config.yaml
encoder_arch: "crnn"
model: "encoder-decoder audio transcriber"
dataset: "telephone keypad tones over noise or synthetic speech"
train_examples: 39062
noise_aug: 0.01
n_mels: 80
hop_length: 160
input: "log_mel"
spec_augment: true
win_length: 400
tokenizer: "char"
vocab_size: 21
encoder_norm: "batchnorm"
encoder_activation: "relu"
encoder_depths: [1, 1, 1]
encoder_kernel_size: 5
encoder_stem: "single"
encoder_widths: [128, 128, 128]
encoder_rnn_width: 128
encoder_rnn: "lstm"
encoder_bidirectional: true
encoder_rnn_residual: true
encoder_rnn_layers: 6
fusion: "cross_attention"
decoder_width: 128
decoder_layers: 7
decoder_norm: "layernorm"
decoder_norm_position: "pre"
decoder_activation: "gelu"
decoder_mlp_ratio: 3
decoder_head_dim: 32
decoder_fused_qkv: false
decoder_bias: "all"
decoder_qk_norm: false
decoder_parallel_block: false
decoder_inner_norm: true
decoder_drop_path: 0.05
decoder_kv_group_size: 2
decoder_positions: "sincos"
decoder_cross_attention_every: 1
decoder_tie_embeddings: false
residual_init: "none"
optimizer: "adamw"
lr: 0.0031
beta1: 0.85
beta2: 0.99
eps: 1e-08
grad_clip: 1.0
ema_decay: 0.999
steps: 3300
batch_size: 64
epochs: 5.4
lr_schedule: "cosine"
final_lr_fraction: 0
warmup_steps: 90
weight_decay: 0.3
Rows from block 2 of the audio encoder of a small encoder-decoder audio transcriber, named by matrix and row number. Each number is 128 + 32 x the weight over its row's rms, rounded and kept within 0 to 255. All counts start at 0. Numbers have three digits each.
Before each channel's rows are labels from the 100 clips, of 14976, where the channel reaches its highest value: "top examples" is what is common among them; "lies over" is the class under the peak. Only what is clearly more common there than usual is listed. The data: telephone keypad tones over noise or synthetic speech. In brackets: how many of the 100.
# conv: width-5 conv, stride 2 (encoder.blocks.2.conv.weight, 128x128x5, each kernel summed), inputs 64-127

top examples: key "5" (94)
lies over: key "5" (89)
conv.113:110182133076171129136140157160162150200115093132160169128150056171115079160095163089107215123136129141144109135151141148168156091201163163130147166111137129121135166143129109133146143125128138

top examples: key "5" (93); last key: 5 (28)
lies over: key "5" (92)
conv.11:131182147090137194096084099110133142158044132132126175125129097151131122140128177136095141121120159119060128123164132143110128100180132134130099167082121115118113149105048166067123147094120136

top examples: key "5" (85); first key: 5 (26)
lies over: key "5" (81)
conv.60:147140182130140135121074114138167128136059173144171099153190139202211162145111069193134171116121128172117157138144098145144135061130122157141114128142146130117104150115150122118135092138104218

top examples: key "1" (88)
lies over: key "1" (84)
conv.18:090147128164083173118116125097140126173020138171173178203186127189172138167148159172164171117153180161087103154117121152157157098151121128136134177121145158130158167159082112099157143152152167

top examples: key "5" (99); first key: 5 (29)
lies over: key "5" (84)
conv.24:126115125089104108126108152100104154098068086068142031052143094085121120134118089129131107164134069125142089126126131142095128131084129115089176105075121145131139095097126105145145124159136134

top examples: key "5" (88)
lies over: key "5" (84)
conv.34:148118169079117124103113079112133105112081125128114089092159130125148134135117084132143083123139062185079138118133083114079147103091128136154083073117130125089090109067172147144102102130129166

top examples: key "5" (88); first key: 5 (31)
lies over: key "5" (88)
conv.118:210125149130134082149138127106044162091149124042137134136101109133134141121116160131162123091110120138130190089141155209125127127116117218132174105103141086147137204134173127151133128113165131

top examples: key "5" (100); number of keys: 9 (28); first key: 5 (27)
lies over: key "5" (99)
conv.122:152165224068109159174103113109122110133054142076129115142139106156149112087100145135138130100117113191091173099160092126087150117105146119149127156101147078083086125116142160146135147059137166